Weights of a small contrastive image-text model.
Model: 32-pixel images, encoder norm layernorm, encoder num experts 8, encoder layers 10, text encoder width 256, text encoder layers 8, text encoder norm rmsnorm, text encoder activation gelu_tanh.
Training: cautious_adamw at rate 0.002, 7400 steps, batches of 256.
Rows from block 3 of the image encoder of a small contrastive image-text model, named by matrix and row number. Rows with one number within an expert belong to one neuron, the router's apart. Each number is 500 + 25 x the weight over its row's rms, rounded and kept within 0 to 999. All counts start at 0. Numbers have three digits each. After the name is the row's rms in percent of the matrix's.
After each expert's rows are labels from the 100 images, of 14848, where the router gives the expert most weight on average: "peak on" is the class under the peak. Only what is clearly more common there than usual is listed. The data: rendered roads seen from a driver's seat, with toy cars, trees and houses.
# router: slot weights (encoder.blocks.3.mlp.router.weight, 8x256), inputs 0-127
# up: expert up (encoder.blocks.3.mlp.up, 8x128x256), inputs 0-127
# down: expert down (encoder.blocks.3.mlp.down, 8x256x128, transposed), outputs 0-127

# expert 6
router.6 100:488534512482529518433467470539483533531488502477504502533479515515493483488519536462495525506531502526533504491572482500509516482517548508498503500490470475522516525521488530479454528495525481505526510510494508531511500492505486484492489535514447501473505502530527457474470521466458524483540521482494448455517482517476501496505506450513479459495489530507510486457525495489529535472491
up.0 076:474507462466517492567497551502502493477525517509534484482531528478477502529487485512475504517545461488473494488493520503521446517477466515508482513496476527464501490474519511506460509545466487501499480464487572465491514557526513498532520485491510519465494506452456512483555482495539489518461470521542525509499472515523479512501474538524520523520510490494477516497499504509539506524510
down.0 093:460478507517488521504506567510483510507542492502495450447510508484510551472498504505525524532550528490486508486548554473524479488481450514502506511481523504501497500507510459460503459479500527466540513530483495479509522470487509499523504469506468472511500511489513518513511492524450486526465472518517508528489468512509554511487513494512540487495482472528460509487482531509559517506542
up.1 067:493515462505485511550509546491530454483516523509540470506547502515493512494474472550505494486523508480477483506446508488523496513480485492494487485490516520515483472486507468549555498500482480497493472492484532490486523491487507507505508473500487517489506517472429517482522517500586484517487469527517531542525455495513499487492455576500521549517496461468478523500484508496480443511503
down.1 061:512480544506493512465467527509482509538535483501466480450505487514541548499524494513499554518529508461510509511550504451528513510476476487497497521504540534496531471520457507461476475488513528489545467475504492481490510463470492501505484509485506484515455508510528484506484493495432498510511464551489501471498491518505514501517492474503526501475498459555473537471507482510543511523495
up.2 123:488490537488506514472497524456458476481521507490444535485488516513533501467532534483531525502514494453499471518488492500490502528472488521496516551512481477514528509512450542472456458475540500547514500468503483466494488479514501545492509517432484468500532475522537508505504467470494536491523495491515458508492562487538478556495526503539530480473515501534442496502531494504548505545485
down.2 123:467457475495501510475487522495506504491504512502489515479521532499490503523494455511491525506512549452507501434524513492518498493487537500495467446521488495484510495525521522462485545505507445494510529498480515499465461480485504516506451500518505531475533476491555460485488456475487500515504489465550479539497527497508507496502534508539530487507511519506492473467496481514569512500474
up.3 089:534481499498487522513536502503538505506505471509461503507487476495510488499473506488500487495416451485483526538449519502483463476507501540506497510509491520501480503475532489511527502498487524498527490546531541474530502471510489498508516486517497473521480504500465532522506521517483485520475480500474541494497467463487531480508517498460493559480504468441537511523465525516476493454519
down.3 074:538521530449535502526510533500517490502483479512473470449476501487494517507500506477501525458534481508500522524509502508529454504527463515522514518554495555479518513467524460510484479495509562505490451509525508492501512547503511457465528494477492467428486514545476524492511524481505492513510489533480514505497496505504492488527506513490517444520496481472482528496495555490496474471508
up.4 102:511505471505494498522508545495490523510520517513491502487463461496535504512484492520506483498489471467485514527434506493521429483485480488503517496494523511489504487475499491511536466481494542484521502558444512508521494486509493494533497457471522495526470524502494566499497474524538508552506492506528533512450457512512514534488505507460494506508452464507497506501453518534519475507493
down.4 098:487530503484539530528521482537522480489504515495497494512504513512490480499517495429490557483475489563490506484460485543498443511484528491472473462532447522495509522516529494508490531531509481538441493447450470493486485533487482490474509513508511494439501484494452489490508506435514511491494485525478531504535475515515470503489493524559479475532524520466542506453529504507509522454475
peak on: house

# expert 0
router.0 103:507467494432488452515485488485461511525484511478535482481488497515470484487498483533510471531461473515515530501462536501471564529489471501539493551475471526521466513461519518465559495519427535505491523508479500505495515535499501493477525482521492515509490521489493482533487533526480482531520543507509495508471486486488515479481529503508489514545502456484485514524456480532466512469526
up.0 059:468521480523473486447450493552506493494522522516498532539511504511517534507484505494463517505489532509467485455542463484536538484502519458500479460534496470503525512545459494538476521493528425544541488470523510487476501453483512498558470504512469526489506456523510485488507468489502520494496480522512518513508508491490488533532488467500518518449478526512522523481531524479493456500474
down.0 055:497489505533502518516499532446461511456517497542480481511517502481523505460512494521510456501506460505467498530480503533508533465514456549501490497451514450510463511474497496493464436513464463486534514527574506491522461504538531523507484468495475503546497487507562499494511490536502489464491449490520490546497544483534534488494487494479486531486476486463486501524519518503507511530518
up.1 097:483497482521508471530519540476525515510476486504555502519484498436507521509491495476513484492485558494519505507484530508500477506505487486535543498495512486498497483518534474532537489490505502466515473466484502485535544528482523491462482505494533457479523489492479540519544490477505528525473517503567476521507505489476475516495518490500511573499522451538494492548478496503458469490488
down.1 093:517523516539527548493512477470503487493542506488482522534512493518510487503497497521478512523439511460481477551436470456470508497500518497481504455482510504499485489508519566458479516467488486479515530512482526529517453433491421515512524479444507508574500476478511490507490506458501486492497491454491504450513469533550487472514502530515479541487477506510457474487492479512512530526485
up.2 156:498508507531483455530481478589505478487485507505498503526456473514488491525502531470563546451478535507514496498531445473510495488510556514503531500498466469499509468490477493498525513478529516501496510504511464554507533504466503513465508492496566491427535500584510526513470496485518525483487524489486527534492507490492504497484478510488481477500523503457474489497500520474484494509511
down.2 179:491479545510478519494485491530463477500451480474463507536455459535499504545518527528531507454475505460523461492537476465508523521517497532515496515470484483476476474477454508512524482480527521500515528517485493543505546490485511527482483471504545500483498495534532499535475489465475541513511540483508514494480514511498490470476523482482478462483506548485509488488501506500501490534539
up.3 119:514460498450526534491522505461480490492503535484508484461528466487516497493476479542460486526520462499488527504443544505486508518483480492506471482505526554509488478493532527491484485513445513505493485518462514471492491500494478457528512475512461559566460518428526483521494519530482471546522498509504497474487463545512517479509522512502503500538468461522510508488478457525488508502512
down.3 132:519547445502542455529507510495504530496479478493499506517500463488453483513486463471514448491523483501509500511465491561523454489518470487496540528488540525461497498511505481491519482507491522504480486507484523464538506544516507472494508516531494509501465524497457515456532480530513493529478504479493496450531454481481480504514465503504474513538471500534537497506491521498469480507508
up.4 149:530498544498534558500507501477466489526496500487452474489465577515497483472542540515517478506529505472529517576519525508492489486492496521477515530485478518517479531480483487474479477498493524494500514522508497490525486503527483536477504489490510441536438477510519510524469514501447505503475451478488472475483507507539535489481550499484490506466487555509510470492504493495546511492464
down.4 150:523513496489497459505461512530503502560463486486487455493487505513516538546491469508486472519509520449523508496528491511502452516471472485489487547488521527511500516522445502474539485503499511536454479499480508424509486529529510485518461514524539500508472506467500475482505473477476457492497459505508555457489503509486520506522513478488480487474469558551505487534511445464494517505487
peak on: truck

# expert 3
router.3 106:481515493499453449492470497523517511553492478492532505484491551512462527510507535472480510521449548546531497497487481482503499485527501475505504512536512520512505561516532510483505540493488478559495526487543475517484476529530509460492486537568481467462532491520443506510521476489504508475503503495485477520493507497451503525478474491522547508513535489474516498512521541478479443455466
up.4 116:514497538553502496475496490492497494496475519466444535535460462531514454482513511512547477438514488499517508507508499493469506505495484560505520505452522447489509491451488474528528464495537521477519507520501477522524536485452521551484523501467534489476502548535540505475482508500501535483501508491457532500456536509503520499476533475470505489475519495474495498532498508517451531538532
down.4 117:529487551483467500499521525441457498477502508458480534489476505491533475480474512545516494496464460464502503500464542485467523505549468526530527509497496495521480489499516500514472465517494537506534512518520479535502486475482537554521514487461482476519527521486562526513511458536497494546521503489528480523453521504515525498504531472510533514512535449487487504534489538507473475538510
up.5 089:515494516490522520504547495485463508482507515492506481492492505506523469463522486492513521527511494503507556522525504495484449482541515480494507496510480512521488504501519520488472513524472568485509478524486499487531513470527482452518538466489496485536443520457520520492470529524504469570497495505464510446476449496514532501525535491491474477523476496480492521463505513501489515506503
down.5 068:493490471503512510523511472482478515494469535507505496514448459534497497523505536501509468481506492470495544516506510471489490506529525505513499506456471500521463481473476526511516511516484544492496490520433526513517540515503485454482493465482525509520473512496532518512462550501535478550534538493494552441462460514505514461488499517467463504521476523466508520491468440490459514502525
up.6 067:502498504492489518505500516481447496416512532511494524530491486486522479517518487522533496496502456458483540503513514515498512518489486497520503494485482483502493506463478494518499472514458545501496485519503514499518540491494505515516540437435502513518458498491527528532472503512497513551452494518507521490477497487540533522506542508488486502494462479488453515492467513506471476568549
down.6 050:490508492524488510510527479507503511454490517517483529473509474517492526473536495482481517529527545522476530461510525513525482482484530463488503456542504531467529505510554495489453547504486486521526502481458553506497491465474473502488499511490481536504488454432495517517524507479485465458453491505489460493491488507532517509490533523540491546523497497466496499464502474507556509514503
up.7 072:510499521521527504471521491506463496479512555499493474502478445517527509492503475509532513501561483461481522507528484481499496522509511494487499477502504519472500471486500501542514499484525547488495470577481485526509531448491493496514518471417528512517475551493534528511453514505489501560506481528495543477488471517511516513526526480467459466523480488500450539485490491493509506516506
down.7 059:548511477469509513513515517491470541493532482458506483471499477477517497504520499502485476526537503526488494543492495502451482465469497469500517527473494465559493511515498499482497501530472516480440505504476450489527475517501485515507521522470487476552512554506500510475492529502547508514481520496487482491500484506500492524486488526516473490527460482523513496445486470495506528475488
up.8 159:499533537472524469488485525492475481508495512473506494495466522487493516536495546502529446471525430485505481522499474472512464565516461497486515535500508547513534505463487497514498473526498531504542466494498513489502525507510506475509510514485547460512495541504470550521518506517536531519524477508516513480519527497489467546528484512478532488495482501541495496488546502495493468499474
down.8 163:514545510475525451498464469551523527537492490490522474522479509511468520504484486452472507526488504521525506494492485523516515492494475498493473513529533504486493530476475498501552507490496499543497500467511430506496491522523492477511495570533516464470515497545492490530476504511495518487505534480497471534494540488470492554504520485504523460471490544489541482525522533447458480474462
peak on: truck

# expert 4
router.4 088:502517500499466458466501500460500465519497492466523483504496577509498504509530520524509490490489477508510533502500522483478482488522496506507480513518475505523504554497498544495480526533482490506565448512501509457507526474512512507512488482509506474510504459487483483523514481455507490498524490567490475478504541456489486513518493479484543534449506503502520544453511495478524490505469
up.0 067:490504503445493460523509504477492506502517504510521456480499517487492546495461494514488475537484466494491507525504536452485529552472440542518498516484497502500482447493502485494568539502485536532462457484518499513506501522497517496490529453488480515498497529482489530530490478541511501517495525559531486513468482534496505482482522514503511468521487495460483545528501552509510488458505
down.0 041:502483512536459472500486519505505450527486474508447477510492472505535513472504563552499490485470460488490454504466525474496538518513473548501530468488461473544518479521496491525572482457526449509530506522525496525528517460502525532492540493518434502534525511529486476490519490524509501507509500522514540503464497497471466507474474485452495492516506498517532494499573519508512520466511
up.1 134:497479459510465502485457501531501500563496504520523473537529513461523521518500508522463508496508491510470520478462481490518497477489494519483481498498481465497482524532466555471497488519470461496527506552505487493485481468515526497551449505536496523493524488507461487528495515485496475492554523507542516528492481479484490514500451464509506513492532463489537501476518463493523532463501
down.1 143:483481497536458526523526504477570486484493489541534524494484499519518509493475541486502476495497509490476502514477497519488495516528540486513482438502517512502466489487507478544508529498511493504546479498453523512485527533477509501491532503536511462472510491503488548522511479489499510512472489540497502520519497490499490475505514516530532581491518500456504525518471505497492478505499
up.2 126:515493521524471509483522462499521488499485462522475514517497530512467515531503517529516520469521534516499520490542495483510491475517546506506465454519515517500479485543538466498496574506503483453522504486510508537483508507489504527499476498513531495483508475522471467501507510476463516472484491519465442518528511496513487478512481504503519532487539539448532520498501509508480478476495
down.2 157:477512502531501518477472502507494545505486493505468540496517480511520503503509487500477485520531512489548486521541460489503495503508507488504527488500493514480506514513495486489472523497519494547480518512493542516485510525521529480501492511523511513487470458487491496475533461492415464480466482481472473455523514483502504505545525502568496531469488568497483484492502529469501501570493
up.3 074:493492483449499490482507534485463519457547511503489499468514466500521543475459490496508496529511434466474520521461522493515486517470485516497490515508500484491477513481472528511495465476496506513512475534505488428532500484508498491536508464452505492524471509456540547526478495526507504515489486538528516523472473506488527501501525488480511468466495466530479515524482494513531521502534
down.3 075:481465504529456511488506503505519476504515515518519515484515466491540506501473528495486487505520479488469496505481519485501501513516520530499473437464522447554494500512471499569478515481517490481548497493462528525496504488475552518505534510494521481486511485525482509515491502495534492480518494545505529489506455509489485478505492488475524549460551500494503536469501467493490520512483
up.4 060:510490518444500482508483503474484480531500502484485461459493506467473518507479516537481464522508445459494484536505508467491517534498481547485516523477502538477480464486538464487514475474469519535492486480542542497517515558515530471463526447503570494496495511500488512512512466526497507518522501532532486483505449518489504474482523486458500462540512461504480526564514526546499497487478
down.4 063:466510514510496488529527497476469537441488485486495493489483458496470517529495497461552510517537498467479471450503456488514491528513493486560501501503495537453488473488496516518471505485488503539500523499473533482486495521476481494483491503505483474508474476483521547505483516486508544491484535503519494505538510445483478506502500541495481483534482513500469507459496501509528442540512
peak on: truck

# expert 5
router.5 107:495558494511519502498496511487499479493501488483520543546511518459500484475540519508502514497490503496513484494501534485500496497465455486465514532512493475511490539510482501488481434519486491456533513462480473455570471492524499494498473509490487488551497496491519469467497493461503528496490490486521452488529478487492493489479511483499493531513498505567492468493515505527474489492499
up.0 104:445536465482521487508473489563507523490531532563510522519497503513529510536474524533455473522505490524473494499524474486540510502489519480485498466475518495512542495510485506486452513499506469520513493437482506511478505539505486491528525484483455550516530446528468463493503491547460475442487519510503490539490528530525508528500500487527503493489493549494482506516499507502517498479522
down.0 098:524488531512478519480491466472521447485500485477478517556507507535511489521512518516504476505488456476489506482505499527459544493496529469462470444502474515511515519485511529541473515517524478510514499456485514494457509501478470503500520525481503510511482455515499440506497519466509491462487485506477511467553553486531510504539521505490493522513508510490494487510494444471460463517506
up.1 077:483535530512529496513465483531491487441496498489517505523466518533511492521542539516495445483517460508494504515485485506546508482523532465489487508491477522508484473469464539507510528517541532532547459469447469514489501498507481449504513503483506480444468482502446524523503502516508502512504491516489513517494505524531516528496483550496515492549475498482493518488500489482489430543479
down.1 077:497537494497482473525503500497487495463501498504514500515510459494523521524554506491550482483525482519466485493512473518506489498463499472487521516502505460478517494471473479475490495508503499511511451514454449579483503526503490499494518499520484536506509492519517505569510493527486502483492525577530496550504507523530501526497488500524497484517475446472502565474465499548527463530504
up.2 088:489530505477540544526442515532472479473501538503492494535484506524540498469546496486444482493539450506481498550494478503551506498516533509464500492474471519484477485479509502488471511509510480535508487487499517536478496497521476471544508500453439539469515459499474518491520480507484479492509470507486539506506475539560531535492504529513514480533484492474465511486492466489508520525458
down.2 096:532502470465484491536528519553502515501537472506508521505498460506525559510530490470504504533491504506466471505509428515493497516458497477505504509500519484448534463494535526496457522487496462532496457506503480547443519501503462532500501498503505545512537475563526482508524502495482505469497520572510512520495496543507491524514469519535528488481504470504490552471471497503508507512485
up.3 091:495473555512501486513467514518485474480504484476470471493513500516523504484509564513536514491504461504468515500475502515531475496501512535498493483518503504544523496500490481511446506523567514525490487483508458482494501497500506502487491507514465482433543512474529512474499430484542532508513477515488484534509530513493503532509435476493523407468549496515527513487507482431522485529484
down.3 094:493474527472467507467456504504482470503524511503491489516509477490492556537469563511502495486500447493446455480478468490508532514478509528486467469511499479503529513499496505534487508494526458508522488484521493527470486484505553557522498521491497516510509476540492482493487498468526554488527469562530495528540548516495467533498475474500552491463492499529470526509547513466501456526491
up.4 082:537482541473475457495549469495503471533474504487455475523429522519470516525492508513524513521460499479498511472519480478468511563542504481522494490512487564552529476491520535475478501478511536516511490518509522504492535476458491508489513502498501472547481513518500502519473537488489504550528492512447512442523511496511487456536511482481489476489501558477499506488530462494482467477480
down.4 080:488466543533483493487482439482510477478443497540470488523500518479488483516516486540516527442499451504509495503527525498506503505479532487483528494554474491511529529483489504514565521481500516483517512486510497495517539472491505505540461495517519497501455499499489460544425533504486507503509513551489493500478532460499508499508518480453463505519469510489513536496536498491478441517544
peak on: road

# expert 7
router.7 112:518557499461534436517529528519512484519496541478503490501488468517477517523467488505468496496467470484474481493452509501501503546522472509520487504519494543503527446519523514508493483495499526519551477494475510482524449503535502507508541515450505520472499520495495498479568473511519504555520463525508508476482458500472456476532492479484507504491492506530486504510501480483477507493494
up.4 131:490501502469532509505483513553518548525528486497490469522499453480514502517473499518495501531506501497519494537491499518512499485435477472467520512492520503479498488525504416496501497501499492507452513489498461515513454549523501516496527494494514524475501505552497493471497507520482526499488526487511496527497494519502499565478506511501512492539475457509530493527498541462437503516492
down.4 125:489514477521515520528543493535518473493522499522515516465500511513471506500480485495484502506529561522531520501459500476497443502495506502473508494461509517536475474500507512470553528468449496463513527483428527529516521521475476477494511489505547459494519489507487495477509540445539486499483499496514530548467450491520484475485526532506486516517505475437488472520498497544517505499503
up.5 078:486479494549483530527502503488500472464524456535470481550548517513513472498527506536524500506542516517509494532504484501506537469451509487477492498501487479484439519548507468515485538492485470503475490483521494495493514501474504514488489441496499511481472448542496481497479510447488505454448502523488479554519505483537525476458536535536509542538494473473493529479479527524500491478532
down.5 076:519510495491521491524493471494512442506469515518501524497496473482470483551498512540507513436503462470488462476504486516534516528485529530515506494485453527490531502489478487505469506498536471530476490485543516530434499533517497510504513535496479543495524510519451487487512507494502508469531474516486528463549492507522476473513473508469499468516514533476484508501491473528467471529488
up.6 065:479464508488518504499510498494519465459518498533514511490520490506503510487522518511504508514522500535473529491517511487515534447495529520530489443479493459495479512494507481508477559500490471497462474484508481541468516513515513501477517476520485497486524499530528474512458514492513488467476515552476477556482537512528536480452494503511530502527507522458512556493490506486529511522526
down.6 051:536449490471496506523489502476496494558534501504543516469508564460532495472523466519493510497467513488500549493544545483503466492516505478488507522499487467509473529505488552476520504545486495463477486532526469471529505451500508471518502472532505494510503460474510490504485506526435470526535500528531481543458496497497557478518509468499482520527536454527509519504479529508518515490530
up.7 138:495478524514490538468510457472513494502505497508507528488513481521529492470486465478506550500481535506511533470476517515504568481521577489531503456534510477461485530520492478510511543468517481510486492508501485551496496473471494530480495507538474499473521470521540486515493492504427504512505536488499471502528524485491494460505500483537517553500539510490519501537476526487476492501498
down.7 132:489482498510484492527519495511503522496521501469518506471495462516504487461538537471480532509482538547519510474491544522500495492500501492533502489523472456487486544514538505506495500489479508527471553517458471495489488499491495500481498528526457501459550484476534500526513483505510488515481542481510491501466480501512503472464517490529500487532527499457555477501472486485551544481492
up.8 111:478500483487522496508490485521439534491519499501513492509499455526535482491513514479504504563527495532488494494538509538479509487505518469468437502527501480487494497479466526460478513550492496534496471544471465498488487508519487480502508502516466553481494487479546490516491481543476447512498510508501524499465526510510512512512536489485482454542429509491487519451466490479523545518513
down.8 111:451523510513482446499499487482508514493488477503485551540475481498471511505477537449540552490473497489475479490483509549510508525488534495516493505532507498482522505510505481539515530488555500559502480456510459464499506507475496520456461561508493482483522478521504520511498462475500525491481545506539488495516535485453497516478473513514502462496521512490521516497527502507502455492484
peak on: truck

# expert 1
router.1 095:444496471502524503547508486530519503476528534515559526518500470489504499547477537512495475507522468519456520484521468473534511507486545474474498480521489515496496492512514493466480569543476477474484456461454502522436522542533488514492497497480501526489521489493472491493509515507519490497482503514496506532513499522532480528466491540508490569564505493514496525488483474505493493467518
up.4 081:464524528493481436470529514466493524497485471473470511505498458518490534480482491502460475467504484501490499494503506490528527551497471548540484520480559489508504521502507477485526508472498525527536495509512545507516509499471523499487484495475449485469494523507523511533529447517483493500519501532501478456498481504477438468521513461525529488445511466451488541543524508506501510490513
down.4 089:446469500515510540507491482523482526491519535519490482507518454475523496553487461512468479509524526511492509480489485478504537489462535509495510476458483483518509523522481474503513511495507488489444527450462514521473512527459495480474465477459491538497518513495498465492478535451508500499502512493488506477487507538531493496470509504510476478530496521481447491493468458545533533481542
up.5 122:483534476517493490485505475490508530447462493531506548509525536523496484499472512499475471482482478492499494508557499509513501488506523489483512499517565505462505475495500495509516537495493482528535512484516526485502513471521505475480468495548442531557456470458502497508517435577460460483453503485505452474521542466529530510515550501520478554471512579489491487553506525516491452510505
down.5 124:475491473469507505534511504527516510512510508477536473514502497514447482501516534487553499501499505512495479474452482562519515545502510492538480489494457510475494515511533449526488523528503481525482506526484489508458469524482497514446529551519466489460545497526487533536547536501518514512517523472514517522518511472499435498473459539553542522526537461491522483477492497452509475492489
up.6 101:519504546478498499504499509498501472509482504493459478480484533487524493494514490522493497481515508476527505565513514468502495492468497528505539533478478534524515504501529501477453499481508516517503536514528502523541470518549507481505481474472469493496510496514512505498506491522444486513507458503504479472470470526527516458521516477485502474478516535461472496523522526534501504508491
down.6 088:508496522488487527476479501534526473508505496486453477523542475496534517519475472531515510446468483474504496481486497501530493530464502527484527469533462474524528530506469460522534495439553463492471528485495513503505453449448500546516462507476523492498519499540476474468480465477489547483509455488526525501501528511515456529475515492505490455482512553529488481532526529507516483482482
up.7 061:520464510457449465504498506492491486553508466499478475480491484535493541519505519520531460505456463478491493518486511477490538512494474533530483552471490490511454493480489509506574505479532538512512476523512501495519503488476501530476509443501511472493494507542502508512502507518490503519474498540494512500461494479486518479484501486489522510472512471485491553538470507484487490482541
down.7 044:566508491452514487448477495536490473488523538509485509487497523500534468467514558518483516525488473470510533501521481527482495513505495524504519507480513502524525468484471513484500474499481520491491468532481531489534512465489489505490545437468474518542452549508478504490476489562496509510516437516499546481468482519534523492485524464496484494482485507528455518480482495511474526517512
up.8 150:470493470501503507543461549545511489519536506520527488516531490461511533535502488498465507516516518512478504495499472475518505512475488496493479484473435497490487529544511497505507531512458480496475479486508489522449518569510502473528487490507536516442541469517472487500493512447519486483530511529519515585497506509500488526465466507534517490517491454495502536452505501483523512484491
down.8 157:494484488495527513495482498471506442490505509521470522489532520484525456518507511540517483490446471464517450517494502487507501496472515509477519535510496484509511525479489500495499491509514502485506517491563522450528472509560511539502495461459502527575472489499477504489489471493483489464469479464453492473498543487547548517454518536496455496476498522526491478523482515514489515524531
peak on: truck

# expert 2
router.2 086:478517519520503490485486482454479492443451479487487560516479497500457476470509464494511493460498500504522530478517559521469550470491482525520519499479512507473483523468486492519495466508524550517522540503521487512489485477479499503463514531470505466457496519489516491507506498510534512504465515451506492517495542489498505468496528489486483511509537467481478471541485512526478482535528
up.4 156:518478503494446473494508483492521526510492518482459465460470476559475529499463514528494420517504522514495538536464525452465518482497474534524493495467532504518489465501488501490495485495495482513508505516509496507481473492478524504498531523509516485487509578500509487500507505527536479488520480512483526487471518544474477435498495495463528498476550505469515511533502469508479531482514
down.4 163:483499524489461488494536523469552495476487506534487493477491505507510496462475495523518477470495434528488544526501476490477410475512496531490554476492477486482499477543524536533472514486529492507500512460483484502495493458511526478452500488520478477505530557501556468493501485544533497491504508517505482490511518518490575543469497497529516497500540516460516508529526503520496540486498
up.5 152:469523496504518475485462522487454460470496509521548528528500539478512514524519450508502523514494452442497473448525505492515549559485484503486494500489496512479476561479482484496487504515479515527506495519551537508482517496504499515497498473435505549500470435499487570525484480505478495496472497507521527510516527504546504498516534488502503496522500444505431506515482518492509464538529
down.5 150:520499478495478508503476480498456497513438477472527488519502506526492505543522498493477494458508506508506470499515496505487532567505473485502477495521501529483479522462471516464516462544495530489520480550505522507496503465497487498505502499498511507483469492458467547529487496501452471531506508515532524462472497521532449485512525494566465472499497492523476515526530504496511530498518
up.6 070:500448498481431512494489499478537460510508485524492490465525510515521522503520544547485482513453523507483495515511500504489508490516488491518483510506503467527538486527499497505511490524529467498491470452515480472486492501461529534503488511518477522445539529499475461546576500503476503504524497530517499522463530515497503526479488481510552541490547448512543528507506459487487493479499
down.6 076:461491513518472512450495465484497476494520543517525476484491481541532526531482499497480490485526513505475584468476509474482505536488499533519507439521510506495504482486445512484499498507511515506548518490470554528474513483444484492496551547465491519461501528475494527467491523503495477489510481540509517497480528551508483466504510481504533534461525528460455527541524490483492531519548
up.7 070:495498454474505520512498483519505546517519506505500476470508508556493527494508505515459427508520536553472519524487485501510508477526528480484483498453491521520463482520468515485506516512529479476488481510449500497467487486511469439498516501523463520482503518469473470501517524505523476493546488526507516517514476551530479477495456521503507526504509488485501518512504436490517535462478
down.7 058:496461513483490503481470522479476470497458452434527494520502490495475511564530505507517518502456504514522475458525513510478573517482451532469453528550505508514503483477518484506511485540472511466517493506562476488494545456497515540481460515511522507529483504509504517523491519514478529502488493522519501464503537500482484502510498501487498469459507503524532533518511459476458451496519
up.8 072:503470466468486479495483498502468525527522522481509497478519535519519524539499497521480476544465568486465544492481503463481527501487501480489480500495526500511482462524476517455498499520475463503506479514484505475478507468484488535519465486487491538493527461503490459516537473523481469519539506523557489511467488524511499477525486488496518527435530494512481511514475434477502501506497
down.8 078:508466503510514506519494512514463532527519488491479472505503461510486538544528471502462497529494507536458501486506513526546559497494469516508482505518516482523502548490516468508513462499461489505496520526496528509484496505513478535533483499472523499549457532518486505506526500501553480513503473492526506483490482507518485513469488476456508497510452479482528541482535490466517461512509
peak on: sky